From a checkpoint of a small masked spectrogram model.
Model: 23.4M parameters, encoder norm rmsnorm, encoder activation gelu, encoder layers 16, encoder width 384, decoder width 192, decoder layers 6.
Training: adamw at rate 0.0014, 7700 steps, batches of 128.
Data: 78125 training examples, 12.6 epochs.
Rows from block 0 of the decoder of a small masked spectrogram model, named by matrix and row number. Rows with one number belong to one neuron. Each number is 500 + 25 x the weight over its row's rms, rounded and kept within 0 to 999. All counts start at 0. Numbers have three digits each. After the name is the row's rms in percent of the matrix's.
After each neuron's rows are labels from the 100 clips, of 14976, where the neuron reaches its highest value: "responds to" is what is common among them. Only what is clearly more common there than usual is listed. The data: notes from a synthesiser with random patches.
# fc1: MLP up (decoder.0.mlp.fc1.weight, 576x192), inputs 0-47
# fc2: MLP down (decoder.0.mlp.fc2.weight, 192x576, transposed), outputs 0-47

fc1.148 224:502504502501501468501426495488500500500491467499508501483500501491500499500503500500473334500498499487499499500500491500494500497500474464500487
fc2.148 163:500508501504577502500451497513499501502501500500518500536516500495518501519500500500497501501505498534522510501500498501500494501468498641499500
responds to: pluck

fc1.160 190:569502543537582497528497585500495500499500496495500500500494500498500526500500498500501426500500500498500481488500483460374448442500500500501500
fc2.160 314:500500507502509524500500500528432500500501500500500502500500500500500500500500504506559500506477500552500500500504501500532501501503503500502500
responds to: pluck; bass register

fc1.178 130:500498500500500500499500500500500500500500500500500500500500501500503500500500500434457449459500453464473322447477481494453370422492500492399486
fc2.178 063:501499500501500501500500500500499499501502500499500500500502500499500500500500502500500504515509500501500507501500500501500501501502500499500500
responds to: pluck

fc1.426 233:486496495505457482496493493500497449500500500500493498489482495505501503500500500487493390486489483476435482497499498476494498495500460484493492
fc2.426 046:502500505502500500501500492516500499506510500500499503526509500501502501498498498495495500503510503497501501517500617520505500510501501508500502
responds to: pluck; bass register

fc1.539 159:499501494500459505427480501501500500500412500500549502500491472457476496480501493498498469500500500500500500500500500500500500498500489497500490
fc2.539 030:501499501500501452489503501507498494501509540503499501505503499517503516500500500500516500501537501537500598503501500500501499500493500499500514
responds to: pluck; echo; bass register

fc1.140 305:500489497502501500498481501498491456494499502500440499498498500500501500479500503504503415495498488492451500489435500452502503479510499468500500
fc2.140 242:501505494485519518500502500488502497506528496501548511499493499499488501532511499495467515499518489500503550496506500512499498501494473493496500
responds to: pluck; saw

fc1.412 038:500500503500528500500499499550500500500500499499500500500500500500500499500500500500500400499500500499500500500499499499499359499500500498500498
fc2.412 111:501500502500500499493500500499500500500500500500500500500500499503501501500500500500501502500500500509501754502500500500500500500500500500500502
responds to: pluck

fc1.394 139:471500500486502500481500540500500435500500500500500500500491489489487495343500454476500476502500500500500500500500500500500500500500500500500492
fc2.394 011:506495499514425492498502500525501470500499589604501509491499476501504568505504547541667508500501502512502499500500502502500495499483500481502517
responds to: pluck; bass register

fc1.237 283:463498497481478462463500394506450484493500503500467500500500500500500509485473500500507500492501463488481501451425498488500502500500500500500500
fc2.237 514:488502493494433454476501504507581499513480449500500508505496500460481499501502499500447499499531500463499508524504514491495500500500501497490484
responds to: pluck; echo

fc1.449 160:452420474457449458499414500500442469500500500500494464500500500500500500440498488496500390439429500452474500500479500490475500500475437500500500
fc2.449 376:500500485478500449500500416500500492460503399447500472500500500500483466500500500500484501501593500500501500502541506528503533516524504500500500
responds to: gate

fc1.118 192:475500492501500500500500477528522371496501500500498473500500494498500512500501500424500478487501500481500495500500500475499500496500472500500501
fc2.118 118:501500515500506500506502500500499499504501500499500500551508500504500500500500500500501507515552514501500504508500541524504504502501543500500500
responds to: pluck; triangle

fc1.154 198:477504500505500501530500500501511500500501502502492501460500500533502500472500487494471462388473506500487500500496461491500500514502471405500500
fc2.154 116:501511477526500506492502482582500500550533541508500503519526500500500508500481501501501500505523500507552503533501500506500500557492500515500514
responds to: gate; pitch class: F#; square

fc1.202 251:487501480504497470500501487501502469500502500500477496501495501500500500497500500500495397498500500500481500500501498480479500485500498493500469
fc2.202 063:503500496500505501504507501506572492514508513501501505513524500502501501504506499494390500500500501500501499510500513503503527514518468501486502
responds to: pluck; bass register; filter: low-pass

fc1.346 141:500500500401494487500490496500472479476500500500497500500500500500500500500500500500500500500484500500500500487500500468500500500500500416500500
fc2.346 153:327500441503502500490500500500499500500500500500499500500500500500500500500500500500500502503574501589500514508500599604500500500501510500500500
responds to: gate

fc1.68 165:497497463498496389475478494500500447500503500500499472500478500505502630530506500500500500500500500447491498489499494464487499484500414480498500
fc2.68 031:501501499503504548576518501507499500501500548512500500501500500501500500499499501501506505515505500502500500500500499500501499504499500500500504
responds to: pluck; drive

fc1.10 067:432500500500500450500322500500404500500500500500500500500480500484500500500500500500500480500464500500500500500500500500500500500500500500316500
fc2.10 052:501499500500499493499532500501501502501502499500500420498500499493499501501500501501500501501510500500500501503501501501500500501500503500500500
responds to: gate

fc1.226 083:500493500499500500500500500500500500500498500500500500500500501501500499500500500500448498500500488417480500475448480490497449476500500467502443
fc2.226 178:500500500500500500500501500500500500500500500500500500500500500500500500500500500500500501501500500549500500501527500500529500662500500500500501
responds to: pluck

fc1.196 162:493498499500501501500500493500500500500490500500497500495500500500500490500500500500500462479436500500499492495499500482500489497500482477493498
fc2.196 027:512511502503501501490502502497499500501500495500498501502502500497501500500500501501501504537507500534504535506510497517501500500495502498497502
responds to: gate

fc1.238 179:499499500500499492500500500500500495500500500500500500478500500501504507500500497497496386480495500474469500493498495474499500497500476456490486
fc2.238 019:505500509504502503500503503503498499504511500499497501506509500501502500499499500498502501504516501504500500501500502513502499501498502500500502
responds to: pluck

fc1.266 029:500500500500500500500500500500500500500500500500500500500500500500500500500500500500500500500500500500500500500500500500500500500500500500500500
fc2.266 016:500500500501504499499501500499500500500500499500500500500500500499500500500500500500499500500501500499501500500500501500500500500500500500500500
responds to: gate

fc1.553 245:497482491501496494500457492500500442500496500500485498500500500500500502492494491500494393484500500491431500500494500476500500424500500430500500
fc2.553 066:503500500499502533496500500504510500525503501499504502511503500500499500500500498497417500499509503500503498505501532503518500509499500502500501
responds to: pluck

fc1.403 127:486498444499500499500500500493500499499490486500500498498500500500500497500500500500491500500500495482483488445494501500487415474501473466488495
fc2.403 019:507507501507501501495501502498499504501495498500498509503505500500504501500500506501508507541519501503499529510500500505502501500500499500500502
responds to: gate

fc1.169 027:501500500325497511500500500500500500500500500500500500500500500500500500500500500500500522500500500500463500500500500500500500500500500500500500
fc2.169 011:499501499719508504497500503495499496501497498498499500505499500499500499501500502500502501501506500500499500500500500501500499498500500500500501
responds to: gate; bass register; oscillator: harmonic FM

fc1.374 086:461496368500499496500504500501500500500500500500466500500500501500500497500500500483500434445500500500468500500500500477500500500500500455492499
fc2.374 112:500500504500500501500501500500500500500501500499500500500500500500500501500500500500501501501501500501500592501500500501500500500500500500500501
responds to: gate; pitch class: A

fc1.504 044:500490499499500765500500500500500499499499552500509500500501541500584500500500500500500500500500500500500500500500500500500500500500500459500499
fc2.504 110:500504501500495418498500500498500500499500500501499500500500499502501501499500500500501500499499500500501500500500500499500499500499500500500501
responds to: pluck; noise

fc1.432 114:531459504499499513472499500527500422500526527501500485388413500502564518569513500500500500495499480487381477452457481481494500497500497468456496
fc2.432 026:520506506505497500507503501495497499503501494492497498515515503499498493497498498498496500515535521559560687588593585674502512520506556505504499
responds to: pluck; triangle

fc1.302 271:500501495515500477500480496503496470501501500500498491502501496501502500485500478487488382485500499500461506464500495474464512488499484440490477
fc2.302 164:500500495499507516498503500500548483514502504500500501508505500503498500504508500500456500506469503500500490504500506500505589503550470500494497
responds to: pluck; bass register

fc1.315 117:464499500423442500422498499502437500500442500500500489468414500532508500500500471388485398483492500499500500500500500500500500500500500500500500
fc2.315 165:500500464500500500501500500500500499500501500499500500500500500500500500500500502500500501504591500500500500500500500508500516500503500499500500
responds to: gate; drive; noise

fc1.457 170:499500502500505506501500504499501500505506500500500500507500500500496500500500500500500500500500419499499492500490502500500500500500500498500500
fc2.457 349:489492500533500500493499500500498483488499504500500500500500500500500500476499500500500493501502503509505502508504502500500500519499500503500500
responds to: swell; noise

fc1.481 184:500499498499500500500499500500509500522500503565512500500500500500500500502503500483469444493500487497499475326498492396487497423500498497498500
fc2.481 053:505503501500499505500494490499488493501478498499499522502506498496501503502501508511500514555537504507499550500500528500642532500513500500500501
responds to: pluck; triangle